config.toml
gain_aug_db = 6
tokenizer = "char"
norm = "batchnorm"
widths = [192, 288, 432, 640]
beta1 = 0.9
beta2 = 0.99
grad_clip = 0.5
steps = 7900
batch_size = 256
lr_schedule = "step"
weight_decay = 0.09
Rows from block 7 of a small CTC audio transcriber, named by matrix and row number. Rows with one number belong to one channel. Each number is 500 + 50 x the weight over its row's rms, rounded and kept within 0 to 999. All counts start at 0. Numbers have three digits each. After the name is the row's rms in percent of the matrix's.
Before each channel's rows are labels from the 100 clips, of 14848, where the channel reaches its highest value: "top examples" is what is common among them. Only what is clearly more common there than usual is listed. The data: Morse code for random letters and digits, with fading, noise and interfering tones.
# convs1: first pointwise conv (model.blocks.7.convs.1.weight, 432x288x1), inputs 0-57
# convs3: second pointwise conv (model.blocks.7.convs.3.weight, 432x432x1, transposed), outputs 0-53

top examples: speed: fast; the character "i"
convs1.178 106:354434472458482490462480389446410443504450414497487465471435509575333535526499528540482492453460534547505534441570491419526559485631510466423511454470471516463491506539510506
convs3.178 099:490531457558516529424512576523417475478532467493502485466538562576465436391466491436400454485473452456500502492453499499542387582503462496411595550462513526392594

top examples: reverberation; clipping
convs1.266 102:436535518455392491449524472488523416470572496463507614492434533465555469505477478576570484447421435537540445485511487562461448552525510458451605554521623495492511498523526484
convs3.266 107:364481529485535375385506497523557492479459525589591520505506484563478495513426442515468421454487508519546486558493518457555511527478507509520518503489522439414564

top examples: reverberation; clipping
convs1.355 101:465566447504403535472542575556464426499462512501526451535599517459511455478493504461490523453493589519452451466590508488518437505587512431518514529418552521503422509527473494
convs3.355 104:536561548550452497533571501547506583444432534564535498472430479506488491411463515487440454468528407536521446460405554529581561476431493415550439481561518500543473

top examples: speed: fast
convs1.282 094:490604546469533527452446460491498485387461514471432432506491476543477526404599430482462497468476540520501474430512540439517451593452551480470480498405523513488553492553500553
convs3.282 101:471539508513444456538555478495530505504505459567481540550418434452429532495498557474524570492508480483418527451432506517607527503421490462550363486500510507484490

top examples: speed: slow; fading
convs1.78 102:368544476606481530489455450455477499477504423403510510544502565499443543507547629445457536525574487536470431530481506617461554481423508538474438494559499487581456485500394603
convs3.78 106:536495517574474464482504480483487452547502451518481498445527439493543449537497456502425514505442406554426479564533556443520521523537427429508523431486416535347466

top examples: speed: slow; clipping
convs1.384 100:539564465451430468499612524480549580518531491555450557538573457484473464448490552515489529516425524447480593566495484521454526487466412530550541501519420409482482485531529482
convs3.384 090:499543573516527462428495500536410493435556577573459461506483545522472487484466471459494436542493493496536510422518489504478511573500522554529527571493551407484490

top examples: speed: medium; clipping
convs1.232 098:563559413509421515497548438471463540511488507525552495499496504537520451615457440449573516528496491556541419546493505526608554607568584561540528471489470557568511504424576484
convs3.232 095:510496464446444534497485505604452530534581509539495488550533488543538430567533473537473496478462529576540513482408533508539597483544547454627558472595514547408491

top examples: reverberation
convs1.30 104:493516494530487506480491439488473495436549384508496556513512523468501536433591512402490474487466518524456476475512475510472418498474532407431639479520512470524524507545483615
convs3.30 100:508500543453444521394507554501486530468478520569515517462580464517553512439518457470460593553502480499454509529593472545505543541581469506529487638449512467503594

top examples: speed: fast; the character "1"
convs1.143 099:526456528490572427494511607448463501550492460552546567500490571498479496502528581522449607467517470477499439519600500479470548529531507462507453468509436556571473385553652483
convs3.143 093:483460475493553519545526477517454473484447564506578469538501439515505485615504476513458534532480496517436527526477552485554484426524570676403475504490465570538491

top examples: reverberation; clipping
convs1.412 099:471547494519509467482525422472487485420490464536407571398456506522548443581535494410549418426403619501533443439463545496499523544464532431424473459533465596546483500560604549
convs3.412 103:446572528484496488486535451492459546487575456560454479585512498499528590551533520423485562403625581532432509422500534463487536531526478502535457445567518462476530

top examples: speed: slow
convs1.19 100:602506455511481481541460560538454569508568504545533532465459492530538487484616439429554425474484524507491509443484606543539531544534538457551460430536556605457449505524487491
convs3.19 109:509506422458518354556558493484443495428474529587486470544443491500523534532522447446565600497475543523461538470444520533513511394499515564545507485555498411577489

top examples: speed: fast; clipping
convs1.280 103:572501499627464602536518478601497458474525509535489464490504540500494474500550537423455572521482539530555598489510509523520460520503477499542473541514426526475494464488477598
convs3.280 105:492528562500507476550525498441449537455538546444405488558517476460446466512410533481545522463531521591456569546485383487473465551501581497524468475571546574419507

top examples: the character "e"; the character "i"; clipping
convs1.120 101:511489459559588589500430469569460504522538546419431515386449581643554411569519560516558561567511578544461531435500561470578489527502591561466477485536485483453484496467516607
convs3.120 102:454517536423466513508455529481520479450467492486487442411529480431526518565518488589515514506517540516563512407525538451547525520536453462584495495484438506540573

top examples: speed: slow; clipping
convs1.124 099:541463434448568451527495530590511603515563539479436476535471569446542436457569504461509494511507489465552456527573586550543422493430536447522521508541499511479519510452463478
convs3.124 095:429524532486380443604576505447439532532523564540586522510536540526525449565476504487410478495605440511430494429546450548492472568610605625524443457486577502550391

top examples: speed: medium
convs1.204 102:590601488568441407519515434633471596570601545481549516553505559521560517445603530542548494483577496559602487541497492390592544402471582509423539520542466556511580506585522514
convs3.204 099:407510504494484484471383453535522524502551523588401594527511486500424505471484455455461498472505442452459430526540488558350499530512505459494495573531495493539513

top examples: reverberation
convs1.3 100:351522552436551495457427492477443449535514500485525482521548483508409514545511519519498441439529566477424450451491509377419489445518528499445483463525500563478388532484533494
convs3.3 105:459513508547408435465472591581452484482527502461573485459546476500627451488530592451485457576375510571560537430489505420571482536504569512479440488460511611446481

top examples: speed: medium; clipping
convs1.129 099:471529537579523516535465572563530432542539554434471511522523566516535446483488499537449489438436470488545490405544457409499594550505530502506492570492534567449482558476532470
convs3.129 094:581472411528402413565497504481545584498469562532512511459452516439542481526431501443444598443526361495476479478471504465514568421484478511487487493490453520632500

top examples: speed: fast; reverberation
convs1.184 101:508586439470557475440485534464521459538457413430510540521488480549547451407520399519455508567472510473491483559453547518508474435541497450509535477504503481444459568519495515
convs3.184 099:553517504395463504501526478545552444523428480449352447418510518586547544508470516436612504494476448465502510490558585514502527522486495454455532540482505497561458

top examples: fading; reverberation
convs1.261 097:543471558498552521438450519537375507562470483480488527453439542497481477420475535532543429403459513458433506495515455423467460492574512501544329531516408525448507604574559500
convs3.261 101:486506459391512543401483509541479490541471527442513549551484459548472466475481407526449494436568487446537529507575517534427513472458527444512508510537551458524555

top examples: fading; reverberation
convs1.104 100:525467489515489494484423528486409550590462414487517467516534477572397497464593499576522491499454553486450463469533411473374505435451501473509459515417489601507496523445554517
convs3.104 094:442591565531416547497424531556451550520491468519505465524564651470534510535496496466437392523558447489559596444462515497544451602484541535465488372442542494413507

top examples: speed: slow; clipping
convs1.378 094:513452451451497487461471512416612475455477538487520527441562538468586487389464489539441423507472525558496501453497486429552457559606532447473456469516513524550458585499527473
convs3.378 102:566556471530451539526442486503597576536532454534520541464476500441524447475433498497485459454522569600441492563507522463516499526532542509563464534499555437445529

top examples: speed: slow; clipping
convs1.159 101:499549532546475479411447552510346469495465507543419524509516511412456433542437469437523431491569432439436441492380630485563512538520545511413495603523536534452506495473521406
convs3.159 101:482430398505498437597466530491478412583451399458549469493569540465477461526561503547517556458399538428455539473438561507514401489526543525425438477479498469403534

top examples: speed: fast; reverberation
convs1.224 098:479473496510520459478527536470512427509537564393486495552499485467514505422568477445503431535423396486470480477585571475429453487568533528479476460559533549426456549522560482
convs3.224 099:601511539463467516551517448543541452529508523456406450550542529537457380464478477540476471527545507473553520479559501511570449534427508483535470483486435435546439

top examples: clipping
convs1.161 105:472559504510457538532535477418516505539525551461455504506543553596476576519484482483468484501504529470411526500599445574519543573487426588470478499490529463457591521555439455
convs3.161 105:419492507491408593443534459473475467508470503495482326453542453498469461503543498526413491599439487460483500476507502482444463450397487563518567494505502474394584

top examples: the character "e"; clipping
convs1.393 094:563528504526657518488506450497484537532508424554464482538485463539449564494483509563482536431515607530456528427486508489569488489491442502533426434560519515627519453561585562
convs3.393 095:540540608475551397495418476505573499527534492488495408406516497629423502427542488435546497539415475504547459536498404449443493455491440533432574434513521471500389

top examples: speed: slow; clipping
convs1.171 096:553469495415588546484502547568500533489512587467420561457464548498688443547574414510514520528489457507457575493650495499525492460464530396480465482493495497548492469441547476
convs3.171 105:540497490521469547538368600515443520414482451509519373425519570503432568515479470491504488547523529502523519483483562473536534467511516605534460459514434493589510

top examples: reverberation
convs1.416 101:496489560508533539575503538506388513571416461475503563410583538492554398556520520476436489548500573463482446441612412490531458508481472514450624490514529507559462566538467548
convs3.416 094:553473406418462517506564540498467465543541499501514429556512383492530581588531486477511451491469542437483416556479406562526520563556567571470550491508509483452535

top examples: reverberation
convs1.398 097:448587466560432554527478433464520458500586541479386538531487503450351517414588516515475531499494532566469512463562498538392450501473404457474465516462556488518543484486490547
convs3.398 096:470533521404473515438535430508505549443404469575488394535548510527521507515468515471450569610439373475523502555517508545620503498470431476490498484521601475394496

top examples: speed: medium
convs1.240 101:528484500463486477480477515419489552522545467533544495521502516488549538470459579541460582485551522585468535527629504485492454530542505454457566463498445523462559496604464521
convs3.240 103:534512477494531472504433426550461483503528553391402464586516495408517467412460533525512467531446446539553506550442477593463486439544563486544469514452571516513488

top examples: speed: fast
convs1.123 101:464474548490611515482540474433526455497515506479501511427550511536462586487529572550552476481507591480576516476515546509513614474414528449498405483482444488512495549496472532
convs3.123 101:496378413578483508465517389421464562532579487540585446466588512567537555536519549528524554476555580431506451516465517548512423583475561559430501513459490521536527

top examples: reverberation
convs1.142 097:447598501554523529454461499523532427487464447592430446446494534483513491478526556459484410490523477492511448501427415540522432551395601427494445471562590579418499471521397512
convs3.142 098:445508556481434531479531505480495502423571499624466529497570485510518521538505506597484487496495431439503516565565422608539433472470450405528445522403410546503454

top examples: speed: slow; clipping
convs1.213 097:502515476515413549489587542508495532492494500488520376493498509505448497408532504529476470516429621509456474522440473514505493435553439566545532601524449487564445558499462505
convs3.213 100:603454456446511455458455496502477403495428498439441538492603577514514525487485453520568545538497576412451424554632486583433522520499514590474519479486454442535459

top examples: fading
convs1.241 098:505486546512477566488464504506473436494494453374557529554543485445396508374521622456503494553529541445371495537575572395582488430546519529482429541422498516499496432528505570
convs3.241 108:538499486481570574441482514480539558491522576475436537474482522474471529628464565540586436549521518597535492445459423472546502556499625504495464543449669471496529

top examples: speed: fast; clipping
convs1.273 099:493474559536549491467520410517489457529483469538401522475527656477538426453506475569488556407473480514451518506515494469499548474516479573507467434497449487546452523511512495
convs3.273 099:637444451506604572528495515542471534512468452492531503408485414539553497561489438428476541501508462381593500460500562439473538483464447448497555441439460503551473

top examples: speed: medium; clipping
convs1.133 095:554530521523485442566452493506521466469482532523537527417463488526482396473548444518443525486510519456485440528428548526580464429572479463581433601495430587482549564522484494
convs3.133 101:466468425513586425517509426481513518468426531518530510504387475477508586515507531437454559484578521402488470564447512510448452516582562565405548552524516494617486

top examples: reverberation
convs1.4 099:519545439598443545551372502554360492552514432513484508549511494484561481434548543566493566570500485513534471473504412477491467574443583574477474513510436457592493600599534492
convs3.4 104:480520546438507500483506594500475510462513431480537476539502542418497460546489455500476528381520507416435557568489505483487415457453452488528513558489506543526570

top examples: the character "e"
convs1.34 099:535495521528540462486522394510489465483463531491410561441446490468524502497566510466561508480526407490495526469435519593512535615471548536523531514436544474530461547536526505
convs3.34 099:503539501407449478468536466493481564463472560385511468504442567482473475414367544456485542517578592549407522490480562389483544511553452436601472471530445548468488

top examples: speed: medium; clipping
convs1.272 100:459562519492563507402546486487476577592501445519500478475431493581557549520560538537511500517563536534512522478528429593474451484408439477505423467463435546443532544454444517
convs3.272 105:609517499569515531522456615529509452505451416524532552594493618541481448574489490452484431436475512519486531482570583470438370492407380496417525423424501487516571

top examples: speed: slow
convs1.222 097:512537561538476508479605565514555530568530516472420501466501585526457554419477551581419521443487480557541643401599517565401551422510516460517488485524432467455517490521565405
convs3.222 100:478468403461575507563447449456454480531398475538506451559383487555533491472527493410486495479495424510451448559414511491423466489383580518422584508471501577511519

top examples: speed: fast; clipping
convs1.117 103:582580563402479515516459519451436599505568426481587583509486503469521471482481490445539502503483401450580551483455484436427488525520506454528459393501451543432508522511482489
convs3.117 097:547458434552495507466386536512448526526438514569524395465574496418511495489566470442429547461397504472524503549571513572477507559481514588442634588463412398618468

top examples: speed: medium; reverberation
convs1.193 097:553572522548488552560480514542527464481499431460495607514501476404366533519396486452536527449565407484355513536531522389586520618592448518425547593462467518527515474573503507
convs3.193 098:426665538463467457496435455444550549439457551488511592451525506414597457451499426510461481476579436415491491501453488508562602426492482515514405477608443543496427

top examples: speed: medium; clipping
convs1.397 104:441531514507446540441514505542430458528471465512431474515521459539465443563515482481521565466417530557462473522407518549522474450431523457511527388488519536527590505556523481
convs3.397 105:490508504501460494519474487409428582486552576491544477511579436464584512540485479508517565509483521460435553500588455505486506452524467469434465473636544479488480

top examples: speed: fast
convs1.376 102:499630581592497483542503484493400493519489579553492358506435481547491559455558562537502518552491473515432552435434480463504506499552450572579537545502470505509543489505507518
convs3.376 099:503507518502545513536463481525475479540521431454556502493555574531445482609483464516468530494468474570557533584539599503580412555531411445478524519460533474532503

top examples: speed: fast; clipping
convs1.139 098:398533460467512492478524393429493540584529542577486571509366527501547577580465426491532460507449503551491495496499546553590518386462468432552506509525535581519511514464517408
convs3.139 101:401496490506454522593488534609449580525465480473566490463454544468545486566569444608575493549530514446535441547464525462497435493546421507560495423510531536416587

top examples: fading; pink noise
convs1.215 102:429502474480465446502511575534461538514542484561482456560533481542358476467526634594608538387517540532453455599460472505445481492507430573473509549490552567480491503449535620
convs3.215 102:511486422510554494521491404502459526420558549518502569526484585565483528551420376491490431514603522503532587437611461526552546434462474541599571492615484480535528

top examples: reverberation
convs1.269 100:454504569562565508480511533491512435552569569456552491422560553464438514489573502406425492394504454516464391414463554518419551465468583499524500485550445507438501429561539483
convs3.269 093:535496504498504566570470507504499405515503515505585516596516550482509477598446509470514502536508482507547490367498545509532498465500526446531522496470547485489569

top examples: reverberation; clipping
convs1.68 102:451497511544543438511426390439602463421542468567523519500490540494499555546434419525528466400479591529510531461572576549605561603496446527501408468488475470439501460555611489
convs3.68 101:569472481498506440432522468508490557460610546557555570446583573584652483480460560484495477560415497503434593535529492521509424474507614517449500537429479462482530

top examples: reverberation
convs1.21 100:466449592593607440559427452480504471557456551519492405467367543418462431517476537502414474524463433469460457425440529525434457413469530494492513607538525531528482556484507461
convs3.21 098:468422426579563491481581410459515518500522439465506421438499543626407423444542563503368476473485523432456466473454564487506486562470492470476550448553492507454483

top examples: the character "e"
convs1.258 103:566436453481502536387489495468430494544550512563518514446383521464552503492509435487518498506453530506493479481468492524540528570455529400530452575473468575471526509515480472
convs3.258 104:530522534499422560558408555544552538590494519418469565502461485480566578535414673559461485556458512526565574464485524496520511442574476505544436453437593535521519

top examples: reverberation
convs1.285 094:540385486543496549421580555516647459500497479432551549544562454525531517350550562535465515477521559493427479541486489509459555512492558477468523473463441369488535492525499500
convs3.285 101:503532531453558429549490445532501523515458459446439499546535472531551505434504492461478510476523482493507430515495517587481450542495509485485609387489487539493464

top examples: speed: slow; reverberation
convs1.346 100:558535485525441617527500479490511524555506479450531497541583546492387623445500568459481503533510492502542545508482473522416456491421497514489556467510536518603520433613513545
convs3.346 098:460560567497459431422566444435542507511578446424467528437603549471547487540511565500532515553452548395461499504437467486449542589493544472464457469461468564503399

top examples: fading; the character "i"
convs1.176 102:455549405519540554481479557559514445502469503490541499517498505450538450496596534419618540484545447491535424526415560504481527529533523526505526495503518450544501529473500493
convs3.176 103:509525463473587513516475555564482558513471500560466507510459568533492545534550531435477443521507568436575624566485548538533512546508424538497510480472503434557402

top examples: speed: fast; reverberation; the character "x"
convs1.267 096:508567509506449561543544527549351535534517415544482533441482513534425511534526492465582457506511559475533507447567495472432510532523517537489519481510485599575475549568534611
convs3.267 099:473492488428410527485465452511432506612418434461556503476509504423481515516536573413489575506455546511463471495425449530582407419540496522469495458545519507436425

top examples: speed: medium; clipping
convs1.160 098:539448497524514591495456517522476423534529456548460535528497434607480509471626454521524440432459629537475464491513462471513540507481521463400529411487530578507512463468484616
convs3.160 094:472449481435574405440499433415494485504488578547513578511529501436455540538531591413471473511566588552472575564460441512523436444526559522527538485533573559492496

top examples: reverberation; clipping
convs1.326 100:524506507460414517464490459447622580501492509472514570503536517411571379524477476506503556517480423585415463513511540512570524564538458491480435513522558438487526541545470488
convs3.326 100:527553469520537579504513524533518531545497611505565587502546535469483521513566460512523387625456559550503442565574475463511499553499473554500478504566487501485470

top examples: speed: slow; clipping
convs1.105 098:421544498482549519519454413439457525490521490468536530464532438487539498553380431461554537514506521580488454528479591558491489575520490565560490445444453518527541444513514473
convs3.105 099:479504607517467522465523519495493397509493480470509540525450463479591481584547571457466409576473460502511561451432553508506498559482558540453503493455425564464510

top examples: speed: fast; clipping
convs1.156 102:428532505416526489495526453493434530537521492442521500553416482442470467491468593397477556477529415429477443492483484453466368474519512603506472414487507577552476556474490527
convs3.156 101:507503574492461437556578549458533472509523500590495425573431403493516514495506436486486464543590526488554547373470537473567573516450516458485481483508555590568499

top examples: speed: medium
convs1.284 099:584484443578496520505461477483531548487450365552388602475486478559536473488502480478475516515514519532494526401409485522505505470476496434524491531480480526466410500477576533
convs3.284 094:527545408503589505404432531443509457549511466495465484511562455578432576581612482494337484451478517482481506613591440502560426491518566461522513385519484505443497

top examples: speed: fast; clipping
convs1.54 100:525422527533536524445487510534466526419477533602407455428490617520501541390565447491453526447468521532487488486587439453518471476539432392612435578511520524418509523500557492
convs3.54 100:478456464552484533488492471467546497513534429468542476484528510445553507502439571485440527514448496450432483543476494488516432533479587532533453451522455610483546

top examples: the character "e"
convs1.24 100:464509564558491449572555563403475476516517437522444404515433478594367541476522433539517354493488605547465546487493541476549478480555466463488445531512568571506556493554503482
convs3.24 097:502582492413561447554476515505487594578506489544579429589542592518661523511495515429437467566494469547427524465500531483530608549560406469507478448439453505420488

top examples: reverberation
convs1.430 103:486594457485463543546531628540460452536548464597510547538608522520561467431489479573477489528516493563518448525624463435528502453473501467526532494479577528397501561557504463
convs3.430 099:536388460534511480555513491499496375531549370610551493495491448492555525469609510463435479513502498565538475413436556488504427556463507534433457529444533486538580

top examples: fading; pink noise; reverberation
convs1.154 098:484555437449507530521478536494506480437534490457576394510546668436502551474515455445450492470488512521528498529554555481471494531566486528457546490588537410492563538582476512
convs3.154 099:422527583652406474556525444477537456499502488462443448601511482502491410519550484626548400478473497576508427487468484545503439545542466545481534513439459440428478

top examples: reverberation; clipping
convs1.283 097:381541524499523483479489493484552435500462521492624526446570522433537554423457489523498549428452513522440546472507465466492540521536507478580431522555534476460514490485505396
convs3.283 105:526506387529544572485483469467555639518560513535581495503550567408524534570414489470477504433453520480430585543482545478520477501518440488517435539490541412488543

top examples: speed: medium; clipping
convs1.166 101:483455476449496426461508527499543391482484465569558479441598506532519451486544466578465481427565585529485515478550547480550538603510474567516473492460474414440564497518640534
convs3.166 108:521583484456447574438497426553499578441516489477536444501604515427590510409493568476461521533394473592491498521534442493549538513443550535458495510590486481449477

top examples: speed: slow; clipping
convs1.234 100:452505551459529484465501407445441475427483413505425539506398490592513552386554444530525403536410527551523549413430439453541544530445484420471461483565523549429455485450505546
convs3.234 100:416485610477401487484445381491550476480456470501530501489417508430524636408453503502538487518423469529520468493441473485470544494567464465515398470556588518474415

top examples: speed: medium; clipping
convs1.419 098:544468509459508437492378608493473571530442552452511467487508419619466491539534465440465511445449519498502464531587550511469481528527546435557476536506472510465504398500513571
convs3.419 091:530403512514554425497452516548491562586424512471555529458387547528493548411392479523526434550492489505519554480480528495361545502471577475474555503467574471556508

top examples: speed: fast; reverberation
convs1.348 099:637494410497459514495496555474520572615531480487443570424422530435488481452466493519456490379515402460441521466549497571552484430528481495545524446455443584480468463518458552
convs3.348 095:550466476510507586421490532488514655507595480449490510524513522521458497443427531491439435573515487485489457532580453556483444570533569496582510539439586507518458

top examples: fading
convs1.321 104:547535391530526565460477518540463444463496508473479551468453523559608443466474385460628427499536524481613425457435536428500480507520538533478514519465614568517569568424510384
convs3.321 103:477520534452451456459603395441504484459506550427487528555471510465568485491446483520537536554525494582365444547484469461464477479475481509515466620534540557490471

top examples: clipping
convs1.12 098:555518486467517515517381385548430481428552573504492476502514467437494513493510418452495466505616500484482413538447491448537364560526556657500556457444515507574488559451458541
convs3.12 105:560485462461508476473536531439478433620551523508593540518535581549538534569450516452465519519417456512434509547490482574531507452531507550407475524455470493540510

top examples: the character "e"; clipping
convs1.144 100:511484582521530493507488589568487480564492603510443456450539547478520430490552550562464423474608492513485452397481524447470551453407524471442491511435499544612495521449490578
convs3.144 095:566510378535487493581566512523407547654550453513544395496572457528440490478478501506461608469483573534553475472477535508610478543439482526559554472506434603572494

top examples: the character "e"
convs1.233 101:547514512393520527457515476505542455550516473428445485473518499468563436502527557480512520483559397461496543422395468598512517591457491461471475426527553516560483523557556527
convs3.233 102:622520543477486483565568463495590512461594447422468529477407400626520537450556558618532488462526484569445496571536538488486519515429502485408459506523551488588566

top examples: reverberation; clipping
convs1.114 100:498506478507526553479440412511500429444510524489520464585416443445520392489572431533474461474420539438620516477532465462476382606487498458538513487501602431509477485500412472
convs3.114 106:487532408436557462556528522531500551511418433455553462447503493596465570439521414434473495439488485464542451512511481603504444541569524591576561558396599557494507

top examples: fading; speed: slow
convs1.208 097:507491430526476541436490504475529532565485440622486477519458480389498524459470428465622504492460513502553455520563465483451469646580572480464510528516496476551532589484634406
convs3.208 114:508467446413484344492529406461407465403537535466486475477467467511480453460459403509423466501568470572395437453521464416498560497545511450538478550510428555423444

top examples: speed: slow; clipping
convs1.210 101:454525546504475582469627484558525476479453490509534417490565588464533528385557590477416562502577512549444623541525468592439478500476458529451527559510520352556494519504511557
convs3.210 101:537534507425466379513470412459537585478487466518437440482451504534536503449487542469552490428590513539473453464420569543443534553544497526522481453540500582550427

top examples: speed: fast; clipping
convs1.373 101:538446515463468533523449519529430535503531587475486563476474520405481427427519547535477561437458355497510492494544457524510428507445465479513468507535484486489498529525566491
convs3.373 103:428407549511509561457535435532534539538501419489551430465493513516481480509494500545534438519556575458472487603450566469525458464543436468518573466489546500478516

top examples: speed: medium; pink noise
convs1.369 102:447550511510547485514526496465471498514470523475505626459536579516458426524482506521453369375414488553420534474541486572493502554448500458606476469472491506435459493532508408
convs3.369 093:581510428527448586481526561535469562408488547445516447424454604500471486395460391400436535548510471526500442464575539417528464490397431526463493520504467462467537

top examples: speed: fast; clipping
convs1.337 101:428495510575497567567571514517427417601536482590457354572450508508468480515459544482530493500492560510562512478561469511477451512477510550498575525486575560477500505554537483
convs3.337 098:474535425450466455578613454431501555545525554533467433474516412441524508487481513458476523558519475455493498579566403575555626528492514479481510576559516512550503

top examples: speed: slow; the character "y"; clipping
convs1.211 102:525570465558497560541534498461482569539540534498569440570488587416508533465470503440525524491359582592510491488447557458452554497463480534521551564579494478477462517475401498
convs3.211 106:577554511527466556550440569569579568465548487518409372651488463443479512495424502539469508473479533440585492502487540529521536475424488467452471524474500434598570